Rows from block 5 of the encoder, named by matrix and row number. Each number is 128 + 32 x the weight over its row's rms, rounded and kept within 0 to 255. All counts start at 0. Numbers have three digits each.
# proj: attention output (encoder.blocks.5.attn.proj.weight, 128x128), inputs 0-127
proj.11:172120115138149147081105175091121199112164112157165171076090160152118139111197088142082083101141159143098119143101146130117172117104114100028106174145196109114130148085131121213118111158139120091194108091147159195104118118137145114085071102143106158116090172111159127127105118110165135143141107153179128169132125125166125191112159163136105094098125133097079118104119120165195124093120
proj.12:129122123129104136091167092082154132092166137183145087156083113088169108119035075053104126143112091078153114109166097114149143125098098136114094166110130130179129103145105103119174152121024099124123132122147108148097171133132105127108163143116144175148140071135155163182102087127103170149108112143087120122139178108122048140164126150120075091082155106184091157185182141124149133116094
proj.13:109126122127161134153092153094142149126076142124080116154155171115158129136123147160161160148097089058138148100094171121117133092095103051153190185132108145167200115105117135127108105143075125143124113099123165154082149095142168136117068180191119100090103111103180162185122125126111147178118101088146117129132160165123235151126137095072089117113117092055109124126195142129133126177128
proj.14:113104126183166115169164135149109170144127083087094159128203095091146151121153146125127106073134140174151131085173158177111092116135144150160111100115114086155069140156096107175075133170180098142191106135140154078110183110161066144120162091084170126089169097160098109109156119102128157123115101155092132151095195109163126087101095149117097145176179161149118083115158110118178094195125
proj.15:096169105156178098136091132141088101200115124162138149122091083157107104101114170144101176102086178095126183170115138145157146118107197132166090136140112103140188132125126169104129133118135255131075156156158200143139147118163154136146118144091142100131149161145138162152148159134098128120058173104117181102110154170135182092136128070131137111068125129190106117126133096129150174147106
proj.16:125129104119149166162138054116119115177138102138144078114137106134095085139109166150164135107125113162163145130132174125120116167123147108185109116160102141157127109150131117120085175129137176145130128193159131105099142136114052102112147067131158120106101063089093146151212161027140121131122103132125081113078140141077119097132207134162104097078070130131219160140157121150093147156089
proj.17:101132173100107164157106145177215084127136133129144138131134152169169086167069096120122109152084069150111073089125106095161165194097134127117169107120160159138148115138169146118156111111173156115135156148103148162141161039121166171109098157093120040133168142090143148129098142180151134164163169165128178149121088099126068133161135133089135076103080114112079123144091110151161157125084
proj.18:162094160141148085152126073118152083156072133166148107142130150093124107109131123115125124162085140075131124098179156149143095139157148133136119093102185110131133152112098164074134118155136092115124161079117112164080138155084168084155103090114128170092180088083153053144157141221125105151116127088090134157056060113184137109106148120137157188154096157124122062183074127133081100148124
proj.19:133151115102113151162108171142109127126182138158160105147141133085119140140153122187128119095190189050161131187092139102124119096137107122105154092085125097141108079093122148129118127143092081133097126163130146134033046168148095118119115120110161111085148171160080141118079088156119121158157154128143108139126137101137176078115078101179142089129132152133211164133087083192092124160066
proj.20:101071139118166124160106138148100103139164122160155119147081137071160083132106116142153158149143168121125171070213156201074101126122200154115115142159131060033104124104128157175115148087117137088116117153143070132136166173119127123149160083085167150134125137178093115130109118198104159100204117174122107049098144119129117118120104136165143136129131140130118115157126090116103193131147
proj.21:116224101209117165102190156186100142131108138107145166110062121138119125112151164133132166067152174224120149101093142139137100099120151098097138148172138103164108106167178152190093175105089154114116103147131137133076114150166120194102083087137153138126147141125150107095123181154087074128086125104148126172154143138129088104100103173086129104128108101130174139171136126149165169138100
proj.22:133199108085144161108176120198136028169113113100134118132108096101129060101059128149167119138155122122098093090133087141156192167115184132121124072137106095197144168146156129112120103108104097127110122108090095127131064152179132141162100149135098106132128120101155129170120058120104164108123141149109167183099190095128159098101115182139163144117103123113113168121126144165117199081114
proj.23:182136126098148180139131149120130103101169142097169127124110122121094143063164130117189141141077090141100133095147153157121110137162122154120065041177143136115157172120100142161150136098132146069081132176119093158113149179130165147091080120089095135125134106166172139133098143140114115155145193118113102053105134104104066137171176180134132132157108098187096114194035155141144112090108
proj.24:202078166106094131154124179170115083118151102075113144086180111158137099128126143125166074115054076189130108138087130112096141102131123137080095120133156186152079085123122173090150086083116110133125107096080165108089151092141187128112105112133167123168163089067136097103135168169161086142197137166164132166139087130144120164165135153123124192117075145134135144130145088159106119076146
proj.25:182147120120159154107069115155115120093093175123145089080195117088079111069112109072147138111131102163190199061149191104112168062074179127116079145117104118119136050078096095153115118140102133153135138116128147135142094095130147120088173153145135166149120188191090107099109110149143158171148110170111117107118064109131127177180131116117125166159178140104131148130154123129115115150162
proj.26:073111094184160111107099118152116103125136097135109106157106103116132096114099146186147124117132101086063104182189113156129106133105168092137106130156069117170142136172146148136189185108137125142148090160081078157130116167071159221135159098115190139119150115137087084101125127161137115078113077136086116128155119162150077111124156108188114117173088045098103122102115187096093108139153
proj.27:171166158121099157107149130143148118147134158114068117115142099141095148133122116125098051152170109149062118139155093097105078137185221159099116087107107109148083126135181102138096119119144147154119155149090193135174150099133088065109107095167115168105093118157075119157130086189169140046120146141183110154115108136105148104119054170064139101131130154158123182110101125139167131088129
proj.28:113083130182115125137115164094119157196134102083173168135132122098128135049076085146153123090093138120172100127085143108112121133173140111116121120090150120161207158116134124109153147089151112143160144117195183169161139116104158112114100123181124104088118143055120157142173132168086124112123102136117104190114086162111128189105140040121166134088112169090061099088148116142127154192093
proj.29:138119082179120145085085072161128033141123118093134101125155069130153106091101088129114111140161130114151078105111142150149097167125106146129120123107154150193112116145153105080179096107188071148110148120132139131111142164183152151099086158164153134185102162139125177172120120171156078051138100123144182200089084133105170141132080146136127150113103093148125168160046125108172121117145
proj.30:169124151116157067118113107130135155142112086157134123102146081097119183153159119080117159061068159110090110094203119114133099110120071129126148168126149155127055083122130065106106162095134179114112139118099086094157110149101103088130090109141076173160136110145038117086137149144149112125053137095114103126081090134122128124177093106138170127111116122142199136159169155077072167160150
proj.31:096150114121165078139093200132125114084133141115146119102142137153110159199126206164173125104167148154129139130116162043161153150115122102084102099136100115115109150077129162095130108135127161137096111145093195158096102189134070097163165144124176165140110146167144116149140126110202150099150174085179117065118106119108125121159180139145151217163144180122123150093113091080159123163134
proj.32:094131099074156167151117108166153151164160128122103085061132135107162040122177134159153071124093097162096111081139145111149105161123163144196126103110117089091092163141185096127125154136178144129172152114092116109123125131082082165123118120157109097090120175138122087062125151175183169114209124113137106096082127099131184108086098178149112160163146120064128157154131160111117142131185
proj.33:092070096103100136158111179120102145131193130123105127094098093151109128146182162102137121138170135095149173097058136143099114174135123114146134146140071057154131161102207183128146106168137129148107105170126140101112100128184104129131134068191113092060155157098145161115082080117128169180110102132085118134153093136080090104066183140176174150185168146161138105135120152117161113113101
proj.34:161178098124077137108164147102080135117107066154182133118132116106090162087143100122055140087151123152178120078098151193080100064105088116074092095114078060183112137175107136120077068146132111123129137180125117121130204146102114135209130115173137112100155139198134128097169148113113145135128103117109149084097159134151074160124143098175134124097134122135082117119123148124111179145154
proj.35:170138115151157161131133126123125177122091095117153109103165147169173159087078089160028120115113119117101141131156092217156089081148092162097143185070124096161114086119087145127124115119161130114160076121152110120119070107165056156108107173129140152165156171090185115155148162109126138095114124106132185089195101130145173123200093137121124129153117156155146102081152117163158094120095
proj.36:159180106166150143146117155163108101075135146134201137084088143076084110161152163158103117090132124130180141080118129100130131096128169114081129186118129126145158146132153137086160154106147129155117145095136144154167142079147149129075083100181130142189096157128168093158115183168181142134118131062162167190155129077110155151054130125123115079178041126110171149115121167150171115083130
proj.37:144113122100100114113137117134168096123140154116128067110115110113165139147118091109120130123143116079119045168077118090078195155084035100127131120101153070133176122091071144086107105139143119119140129147139095149152154098090188141114112133104115081166140158098151150172082146206077104174123164152093184195162149068128118112139066098115141135109106192105108128182116123133156168122121
proj.38:103097140162151124150146101154141173117134125088068203147094070157160168157118159142124130118095203130157082113160128101117145108123083130113168133138063186149106053105171161127103146130164134137144085156140165137150137121168097118124102142159055129124148146069175128119095125131147144145060057104185125137139099136100128159109221159141154134179113095109116151114131116094180097192104
proj.39:154135112141162140166128186138072170138144100123081154102141147067202113091121133118120119116137119100134139089142084108121128065078081217096162149073155112146129088110107224083163154131097091102122189129141156167138160080115128136180138144132120144179153120154100185170114123103205146112136098157156164097129144114146174130162102142146170177084100090087105150166125119141136144160145
proj.40:153115122156088089122096092113148127129100103114167125121150121124134167139061089107130161113089132160145197128140089140155071142103099135133221133114135192173101114109112135093118074161197124073143169137153159169141217149097161112088133167128126103123126098166160123198131118141128128144101155138079197118156085167164157119143146170090110093150140040165100110097111120148130076115105
proj.41:115138123120132150105097138119079168160142140151100142149178163117136115156112149129148122131125099149112060165112131094115109122103152136114036168101146127144124123159142099131098137172118128116151073161057135130136165124144089145155158137126127119165080145169079212082147199065196085144100121141126124048223167116110113141120110129193065099096180110138096087130099140180131106126132
proj.42:124143126171106189130148104167121212088093125146127107134112103173080167130167119100180084188098101145097145144105155185118095101116117088164139146099105161151123103100101045181090072143113139104141048051135082104134105159107080095149121118124119150130126132154163120103114117169065102147050166136138128121130129142124138135102185170143125111167064151117118122117200109138111135174121
proj.43:148165163112114084142091125176118099113069108086159112136133120177152169118154168097157183111090091156132124140115142107162114135113118077126128143107181169091098111076128117113159089084131242143093143107099111123134149098133104105080125103142137151085107151155167102162129137136130135129169161089180117121160131161079122031094119115093168105045120125112105208061147171120156136127134
proj.44:135143157090078150084131090151126136089160144128081152099109128111100134163156154081123132116114094107206123155133076042104121153121130072147107156118202172080122091182100184071128084113158170144155138114138136157087117123124136155120114151172120149103116126156139114055065192085144138151094179106163175051171152097121115118115149149153105100155120096155101171184133101120135122105091
proj.45:104140136137123151125152121120078186156172090179115205133142102160160064137086123100142141126131087123087182129189090141114127121166117139106100165151120139060057133136159082122118140086061156078098142055093103031134173107179124126096104156139146150159159116106167117156102137160130132133143093136109115130139147158119136152135191114187140066107130114158142086167167121112123104084178
proj.46:089136142160109105097082181126063134113099125103126155107086106174145163200176135106137136141090163114112130110127101104122145125082132118131131166128070131110106121098120134211060178137131124101147138108155131182105071116124105151092165169082065146144209153120147077169094143138071154145113094115110136136136134178112168138069106085102092113130083117151106142157162152084157158214168
proj.47:153130167130104115137136091087168073149126143137139140079147104114125152101180046088143125115148179139153120078145141107095103173130168124113103114136178155092151147107123091168138136059142148120053115105134162099055095132106090077149177096135112117065125183099044129112121162182145113173107133142087119141178090132071100111140139141161152117151171167105169164140136150100104172194103
proj.48:082090105053158194137057146121114074142093120192165153107124126139182143101193119107152138090109082147131173120100130176158125154132135170098095123125099084159123161123178120153099106113156137110105158137132132097084115087117155097096079100092087156159132140037125122121097145147062160066127162129127120131156137075115128092143139183147167113166124148142167104123088094149114214118162
proj.49:106105136108107113178083131127183109166157138166136156168184115110146140119087099049161097234185119103131089127101120159119119125142110154100136164135109112168101109094170156167106143137148081118154118158144099064119101098092150131093077169077112109107107122095093141167123148120132117158126110162072125111099094097189187096178167112130077155093180113195136156116192091147140141153125
proj.50:086161137128125182142107132174109036132149134163124100119143161122142110163152182198171138123182068162063104101132130130132133127120127119198113117128102138124156148089116071131174115182115182138104068166102098068104112128083122120152105112170167105128110182100106139119117168124136087104124107099146093107165152115063109115100142061208129087101116131110198149157145137126128100150184
proj.51:113085172123161158064125175104122094141181145113137132177115101139127136157154091082154100127115050136138129096121105123110156167069111141104097151045110150064155127091142107111135111091181181137146115124094124085077136128129157136076130184089133097128053127131069091126075070149154109153175117155101075118163142101081135136112111194106141155099143143084152156075149158098148174104121
proj.52:139116138129127109136165117142149121108156115090121125090108156133151051181113121204167105146118096116097055098138147151091146134126115127146109091094142135112207163113099137143102166039079092138093153082160109208121119135147173103131087192115138172130084123087133123155197113160146121134148161105119121120128129146129147150138061060150150085121098105144170180116113105149121222163145
proj.53:077123109110184070161130113130106085147109090146178150148138148103185156129190143163144117084088103127071121135120141101098121090074115123149183099141095163080152144133122156187129125196148195127134119153161125169142090143113153126132172148107165123179088145126099156168125125112149153127115163157078167102138165114135197147165195066085135147173096124082140108136114113091201162187110
proj.54:172091112150141133162142159127157133120225067152116140093124124127159103120115114179152096099203114174108111114123077118072077110144086120126150079109124165127134129197111136199144165145083104132146117115103171180087125142079103163113051100106179129105120154058089099107147188146127138116135139122132146133114186105125115098084111139154083124149082127099133104178120140144075191098094
proj.55:121086138116158177138060120137132148140079171218124107150122122120141145134163129175138089117146154069091199146126137138148069108164072111121136124089106128192097143133164156144138125116083118168166131059110116120180111172126121072122137153170110147186125173164148102089099096155107098112104181112159102184087122137155147153164099092048179125131151183180110166116122154093122151128152
proj.56:122127139145107143153102188086141172134095114131150176120140160176133139171123129137129114119121104168084174155137158096208113107141167114075179089161169146121192117147091112193086164129140134144106102098152141120129095105152076105114127176153109178083134104089155111122107170130161159093152103076136155148077120179194128145138102130060136155146167164153115169082167161065063140187098
proj.57:144125053136199094164088056127162122092177094154160149099137103110162095158098105101190104177141105085160146096154123103119080132145118179116218145076106117134130128115112106069130141137134130138152191139103104104135138193138150145118133080156170118118109103155115055209169070131121117136108097127105111083079188126116142063126146134140129130141071132128154092121127126156087157111115
proj.58:172125155120195070153106095179123073131071104122095123093222112087170126146116148095154126181133098096080130126155088087175115132151073103129124100119142136099128112146136144113080107124131148091077193115070145154166096145095175114142174148157117166132128087136087118147159157167123161072157128107141112073095120158117132103103192090152132143073101148097103162097068160111143151103183
proj.59:082097134145127140126078079150073128148130067140150080124088115112147126119144087152117152118117057105156132192127139150110131122091112078100144178075153127093128084120158090046112059152138108114107160203110104112196141110086123140127176089142176082168142144177103197144143118151074149124124112157098095130202116151132116120168114070093098113090148144071168102132155136150119133134159
proj.60:149149087125115104118115117164130103164081072171093075146185157119172151119117108102139142166159130107073097081150088152165152090061083116101176125159104159125084134103165093129120102143139126173159140130136128097110129145118066135156147158125144128159094195097099115139195074077146139137098099187142147131153119108016110145121185099110105148105128089153117113101186173155170168170116
proj.61:116105121083115132098155142111108116092118172089061114110132126175089100170154103184134146146173179110024109179117112148121117133143078077080132107127169176115203177092102053174172104188136180137119141162083123147142127130126162112096108113185128109158115172144158156138149185123136105134117115145109124130136144135173131161076054126171116136096134094148146118108091144076159116084144
proj.62:127131076141119127088122144161141170123167145107143184163129102143132158101103157144094115113111106139189172155172136132157137184160108146057114138176166171118099143148096143148144144115121083114070228138169089146132150136089097128120175173086121096103175130113113132169096111127154122114070160112078126100117115095123161070178143183180082110123047096122092130106107127165102206109148
proj.63:108185120138096141108117155122130148076171147131133116114112089144097069107093123114107154111172074136152169105164106158161190176165132103058132169161189101121113117148112083095176124120115155126151169134076121114146132148165061154125127163175151181157114107159192133145119163070202175072138140141142175074162095129079161148149155127188110092087120135163093120116131114098164078112110
proj.64:115182115145146146167118082131153165160103138149121112152113090067105082149039058076077117146175119040071077114159100109082094160093147135165136171133133157115084111156152182179124143148127087165107148121076140078116110131124109172114163194091138111101140161195127123120137138147193137143106151155149165079142120082137146090137137157130070119145135110124128139075102123108146125095151
proj.65:169122080136137118142085131117158157115112065152114073062179114101075137141148162126176150156159140116137088111168112150173193127128153125069078076124109128086097141159167109102141152105123149118156113190172167160173108090112160121162107138106161093100146103191161166107085139127176154129139116135107117138169106136135126109054078175054143082189101146139146126097097157149060119087119
proj.66:135150087109128142115167087123134107072172040105134084092106181148121078151179162158136071160122109119112150099064144135095101088046094156165168108147060098125178153110111175138129172136094103125134147104161122141074155134118154131099127056168154085079133152132104118150144183142136120175165138155127099135112133150123163118090149149142091166130137164052165106192140089141134152162132
proj.67:087131126096094120084124118167148145128169141042155099168107161110083169125142151182131103108102218114130102158099166140069078106115140060171140120116106084124170123157147124148114121114171132129142107160208158182131090105124133134053078096160143137136105193060130168180139106164101100099143110138119105160149101176148111144109161092112104117121164082120158078107134175121167160157130
proj.68:131110091138099137111113141084144128124100101117152093140140151192084126126147116135084176154163092154104012145147145087164133132103118086140133101157149154131220121137087127166081202145158195118138120118117108186158181115098161115154172083099179099148068109186149159141150161103139147102106177128143142122155199172094111111147112107154100124097143139161080112158081122158161134116105
proj.69:070122157178140159163075109130114129109155079103102172141145140158102098076070146133085145087095168138150095139091100126145145178162118109146088049144086115148142075174105182070149135111092082113145133104151113099114123096116116158186134133124113095077157125140100152129152107122142102173127111132082192112140071142136076092152156219129175146143183100138152114127112138207088166127150
proj.70:115108129175138151174190136173138142181089159110201137170124163120185183127175142085167119132105136145111146126093113085125024103099184153144206091113143125115162164110127161130138138163144167163176121154122121181103146089123167177105103161129119127108138181113094130082131169188127104123177131131054146114138117143140155117118095104093144145146110084100083095155116047138141139138109
proj.71:133147144124147166125178175136092113130120115114126112118140151147120159117131127163111133198124098211160174104155126212164124137143111166135137099118119077129149108108136098162118114156046132142087071171144092099119085127112153168130157180114112127131144171072159116096108138124092121112125115080066116085134124167183103116135130155129123127179158146078191096119210168050093119207148
proj.72:090161135105107120182117147121174091168078080167128101093080103168144123117138121093141146094087101110158132126081123142140138116148072133100121177071159112141116098102146144123126153140097082123126084194152108131180139147113148137105165101084077123129137079082145156096013150134111120127110116121092127204153073125112113113092130138069151100071108184183129118112144181121050134157100
proj.73:153127137173137091164119092101158110129165097075182107071136139098096117158129157141161082154155115059058118128088118125167120136152111120147128127124073122171095120096116132058120119150083142163131076064119122196105166169157065071142124127119149192113096127156164116182078116127160132133186162083188174152115146092163153086122118185093117167162108152135096137128068118106144110139118
proj.74:140090130106143117142120179139174108123140121159099119113108131115100188192083107080130105156096165148092097140114133123123144157155097125118129108130125097145161159154105147189113188117074096129090145149123051111158148164085163210187133149088196092153113134145111133151210192132152134165142159170067144153167169132158097096166113090146130077097163170136110080136126103183082113096134
proj.75:147139111104107119091177132094172063106163134112075136139107185081141092186080121100105136162149155105137143106132106132147169125187139114178122098148103087101109147124149135104107120103133172085151143132128089160109165090179206126131101142164102072174148148058144090180124139162036184133112096162139175157118142076100179099115154066103117144128112166147068172122140097136153157124130
proj.76:146193183178074153092126149129106104166142100129140153165142126120099095088102117111151097140095070171057090162159108118174147135131184133131121125103157151148129146125127076136159166149137096088155093144142075095128138107166165147116152093157150080128086141146138186164138112099184061179085111181123154098177158187139090109141172098136070083097184083086117148112142118160146071118140
proj.77:185154172091142082154137125163114139171085130118138149109155118131112144169065087044095165109089116157154149121120066118114114151142062125120112178082183104141085073134136143120144076081150162116089115121123151124125089079168121083097116209117127185168165137125119128115149158171116076164148201121069130175112109070154139177098133110118146172115105139114138153100162140104116181115106
proj.78:130101164134137134128109137095182087130160104160146169114166162192165141092107152179152087165135120119080130124124091150169120148132154205137171100156078137160145145075139117167162128152132101205118144119174116164077154135124184158119059115146149145140068108070187126140151126160158147074131070144133126131125192169177122102093126135089064083136109063145153101131124077076131135129132
proj.79:045091125169073074151139135127139129131158084130112160175124101060121158135091137088146124120146177078128119139148089139098125084056157142179143052162089127087088101186107188102143164160167121150166116157113140137072126140105147115090156152166140139114182183155098106115094062128168123142135101105080101088124140169188103127125090179084112167139148119108128120164107158105127082127144
proj.80:179100161136115091092099100162088091116126165118121117152115153140174195180170159140167175153122134106131089130179163071185173097133107106100107135149128169134128097089061090061144084148132169113080124142166120072126102121120163112151132144139112100178136091090093116110068110145128140115116099128138124112123193054144156081125091203200124165132102182086116099177135118132127163115126
proj.81:156111144139126124072119122129173097130103123182087102176111106136144178116121127158183094199150174070144149199079088136168141130091132146093174145063142224105110101178138086105139071160171091131115092140170129141115070129110163178138166153104124104123188092140112108090158107099083107151104131091144067133138100147154131154113102135073133122153108164102122182139131139101156082138099
proj.82:108025136177110162149097147095147179101105136191077139155125132163082105061142057109147139155147159168169119118083139138181127152127169129085181077115183144158124136129123163120162120061159140144129095137093133131146119153103087163171141150113146136103119101131153123129129059110128139062154154146121151092166136125111083173127125151133105080118145050168094110100066175150113160119089
proj.83:087089165120121152116078162124156118130123159162151149152107158160093203083062142172137052149135164121147107125107060135215110124117118123077116120119105164116140124145163141128210121148104136073134139150133126189091132118089157193168092112122131147116153115129080087130097097089126131120138144110079135094168083121177142087141134166104156143129134064130098055140153096171097077073146
proj.84:126127114089167143101158090133087122127108160136196095124073141200195122114123108144104189090142102116118123131110117145169135098093104120147076157113089130115113141087143125075115187186137132129107162131076156064138162074123120091110085119144103184123165098086108107139187128190102111097105130075168147145131091056106154084147103172128179121128087134099202128070132140146098180122123
proj.85:119084135132166176155081143091156176103152107078100150171130170086167111133104097124113128153120154105167126193115114107080120094144100119144147118104138208158104070181100146121083171127148067158091151111078141152122131153163132154115179160143150148101168203221093147173130161080143139083137123122080132113165103133133102093139119099103100034142117168135131140110106178124164117161116
proj.86:153045131134127129226185116065091116098158138089149130168166111145142144110150089174135174107186126124146057110123094068059094165136096098152144089162180139152112052116127093123122110116172116112122110136140165112143151132134119102111130080109158172068115104135145145118120133083107135120116163140096121065139130099073114132129156146113132177103159135114153206110174120124133186086087
proj.87:117037119103154138108124083164130116166084116084171084142162112189174134127188101120121089132130114132091141131125192164144074134120173130116081143071137110115166146121182106120106185163213142066140099100117098113138142160133151148106111129037134144092130129067148060156124146133133082094063122163133133130091124193160164099149149156136098123125101126121189119108181146128119120144130
proj.88:158192127125129125095072101123143137106177129124157087070118222096145098145097102098108106173104138120118107101112109139127119168186115128082135224084124103157134116151128151145152107106077156114102112109139079195118112142161129148085097156136163147132142181162141187137149153172139135199092199119111128086144143139086115099117110124141080200128148131142104072149172131139110204132162
proj.89:143067167083140117128156162076085158128170159139148043186143146160142077140091135106044169174112113155145087097107092152118139108151098157173099144110111125122073184135178091095173155144113151130163069113090151157099131175126130175173034102154141140115108136144107186111152110185083129141153114131129116138161121117146142159110139171110150108138194129127115115107141093167133146175088
proj.90:130152126096144102207137118197108128120118134156094144058157149164097096154099182157160164095035128212078141127148169111120149154163116065164138144141161109180114145194156119147108135153142114144169137116161124105147136092173154132124102100117147121102155104074174156186139156137074141171092115140118079178070125170127141122164171167096150123130156162114142103107163088112086143163140
proj.91:139106158076127152078140091136096136110067188114128151120074161142115175104184138111139144142139157138129191117080146129117072153099149105137128192188081080071120137120132097199118120128121097107079138165118130129147155137109131150124189151196124146170174130169115154097174161129133137209095149072101123150180081086150099100103117170174144074141178125104131130127122150118168127096185
proj.92:123169104099111127117151151093175127128167173161124125083142112097117123080081139177140127165180123208098156140133131113086124122113142151127191202134138127128171084104143150093116121144029131209132151138119063128149143140147130106151115106189197072148130109158132149163172097157153131107082075183135105132142139137115071132126144136084064081197112122113173133096089129132145140115136
proj.93:124141158172065131105104124089118203126133117140154127152113142126150137083100091150075081124129103160149138151182068117116096125119123146140110128112193122077129077167119090169168111140154192168149058092133184109135117124125109154078101135145115126114139148158183098094148112195169123181233135073143178151110112162197140104130099118090159154125121182115142115096153091095134113138095
proj.94:072114046163187101118100143140108146133081108165146152078105157166120118136107076062183070120143115231148092093092127086162074119164143087105120049117151132143141160136078140140088123113090100133153090184125157128136106098190152143118128080180133159140137117168105108121122120143133151124152111089162136099171182111079086142116191165152161136140091103128118083142140140127135123130100
proj.95:164135170089101148100165122086195105092137127066088132118125115082097102135143143111091121092082101153136093114134106078130165118165161132122111182133108091167126122121126062103140152151171141142107129120149079158153152116099112078141196089134063127084113138186154165133103156138061081223153121175125103140168135171190113140116082120102110048127149150157160150116147104126148162183108
proj.96:093112178105159141136111139078163082168121133141110199143129117125178182167130146126161186114104103138188102110145088128086157146184128125140085107102112151139084115150143131181019158093185077058127134098124126117165117145117176120170133118118156105118131058117199120093164106115133177150151147143086078117146165123158158185152116170086136135160123136177110142111162126172131096095147
proj.97:126180161163124178153177126104145151151183103131128101171151169123134085086098120130114112112081089072151110160137121137129166062156160129168145043110170136139160133141075170194067149108109088149100147165103152105094148153169114108110100127118119147054149151129096123150128164129137166125156140097175111090050115154121123058084140101145175163135112166077178115113173077147146113162144
proj.98:133141071037138108107137072136121083092053150150131081100169150116144116151180127137096131144146117038083085140086129112126150125090053116132147171143085096131129076105124144121094101163136155094092157165120095148145134125089154081157084149088097144131158121109142145163130136197076158113084147103077172129127150081163097121164068146113135108137094152172132108169072097132094162108138
proj.99:081070154040172093086159152122118121149166143109126115174105090137158072152091152130193139091128110130154163225124131078146187143146132145157166169130139134109091168158101087093136182105137067113090155181107125101127145116122096090145132137108118085120152104133118154131116101108134131096158118115108130123138136077119082090162144162131115141100176093202138109077072091147095182079085
proj.100:189101143164144113158148104079107168113095158093138193112122146140137156145110120051053195063083087155183109113149125101150180116134147106165081161146163092096107132129101118083121170139183124072110173114110128081137160076166142149119169177087159068130182115119140124151160120138111174119141168184107151134129161074143143110157140124126148112142115158073144169140160095118146069101109
proj.101:152081111155089107167121133156154119111150106130135120134101075128119100124147099123175092150186184054122201193087106133068113130120115127096097064162106134156162135132158165139173067119145077128108145083166152125096118139129104108125146104173174118161144060124151085134162135091181137116104161108118126136142154086112161077164173168119124128133079129131160115116191095094197064116068
proj.102:105077136135159110128112091115164076167146131082121154117119152116149085207112190189134148128156111117132155142122204112143155143097097123100123142192107152096157124065136123140101121178161092174113121098163180181136149127183184143092092141122113091066141207108153142149147128072121127128094089093137157165124151167187183120154132181099151075110105120175137128134128134107172126192116
proj.103:118133177119154122164100124114137129157158139153164169108104119111114146112173126187184139123104133133161172118085152150085109098105156156146125162128163162111125132181152143184162086101156124175125125146135169206179138183078121127115122149133110164101053105123082132165151072120103199030120124160162157103121113113102181137085103115080114138115055098133112121125148132098169217126102
proj.104:201169244147143198143125148175155183183102152100075124146097112075093094092145120087113085145075098149150119158104118122128139115166160092119122155071127140172103170093147144084213094059106127132113160143112154119161105090124139169125083161177157090100127158061119150122143137186153098120114116139124101128077096151120149119138100129162169173130131106138104137119152128113135150118140
proj.105:135204097155145117115153129126043129084165103133162092103144107082105107081117100156195138128127121124133113077128177138090162148088138124117110201134121152170119122073109168182131134112065075121127146097140101134132165156130072100063120186116165149152107150110128162173142124119159085131108153177125169108132144128078099153065208106171098114125129121176061086112135129164134106101163
proj.106:149136158112100044110108117088127078149152138121142093133098116143099111155129126137162159085086112143118153168114138060114157093119152138137076112120096136074092144077105078099145146123102125150095153144068163075143122076138115139090155144145125076082112122134029172095165110163112147111164129129125072144139077148052156158109081113105128175117156159089186176081170126150172158154173
proj.107:126133093099163113081170087156158143090156136073111155108176087117118116151104143091184141125121113104166100145128133112129106126111103108102115126172169110060137137155146161127080110125168121179162142135099240180130195136102105141147116158139086160137060116149065138112136132131194114117162078122174154048120072121124137155131164114152161183109158127133079118122053142120125173103091
proj.108:165117133136124125176136106132180115119121146109182125201138128088170143157117123090115120086098145099119081118088152108074106098113130102145109209085099116146134099143179188161158085106140125131126137097164115088096124085106169160086100096176169072076138116103107099126134155152144161171205086131134067171128090080163184196118093140144108129141127195060160107119116126163126110095141
proj.109:153160125154158152145135160174140077095110149136121117111102162088140160090079118130059105090169144124151159079166078103136133126201112107129130161072183149201102154194117183111157140157053123137117097166101164161115102105111124143107141189086211098162114137135144122193123129092151134108131187113161131149096143127146109073121123128127151159100145137134112185130136198174118108122188
proj.110:075171073178103099051125122196116143102134115112128139137057116159124105102125096125176114053138154075121120142169138104168101200124097156093144136141177108156140101144144190157117138140061121154102124106152184193116146093107089137169169157126161163103152098116136110081158151143187108096173190088149120133124141112152063154165119154166163144136160089137124095140112107084103127160136
proj.111:120100106122130133111096128073112173096178152082212070106132173123106161047144122149092146141071188130162085103112159140100128115131092171102093125157164110154134126075086148090117187126142168137085141109097129118141112125150081093102156183177113191143151083171079115080112171178135155167170174131133132084118119134159122127157103114146110153117102163140163171157083181085115166139109
proj.112:096119034148197163117112115127084086195130057132150162098154145137182142127181150128181157148099130150134180087057156161167108102165134129146139153158120100161094166154114146122107116119129144171156114072114153135100146141133114057162147109165100099158127164090083128116147142076169149163111102130146099169148115080082154139143125064179073084094145131141143097152123153195132102141134
proj.113:141108121086140142141128134081131171064048179106144147119193155168151200155104120045058180072133101125147096161094111096128083111132042099142119147114164082117117066066088136085121100179164147121132141145087118125121094105107105100130110176103142087139169126100193122118156142131130170121133155114142160112114138098165133112191122131117165086138148164147164130149113114147132096090096
proj.114:082161134083127126106112087107170111137128136120084183139158145142080134183047093020133102134173118140116141102113107105118119145122177105083108147112157136102141097144085150179110155094067067176130139126161110136138093158134154115116119187157167118099164140160104031198148171141127143104115101133098106138108116150120102120074125133131113156176183128127178135127128144080056105099107
proj.115:141101131137135175101081109126137114108106129096134106141131134103148160116130106086091067166157155161178164074081075156149119172142107113125181107171146119178073086119151173168082096126139197110106119114066149128142146115138108106156161139135129039134138140089110110156150118135164158088136124145164150205148140183166109098146119107145153093137100118221207125136109101172094133058118
proj.116:107120124185110089126127119169130155046111165123107115134109126136150148138124106099131122129156147121133105100151078154106185136081093090160105191147158179098111137160164152200159104190119166091129212171087195139141124123070137194147080154142141115132111128164128132139176117136176159128101091122116148157167145120136206115077118148075145146128134091108057058113168097143152129113105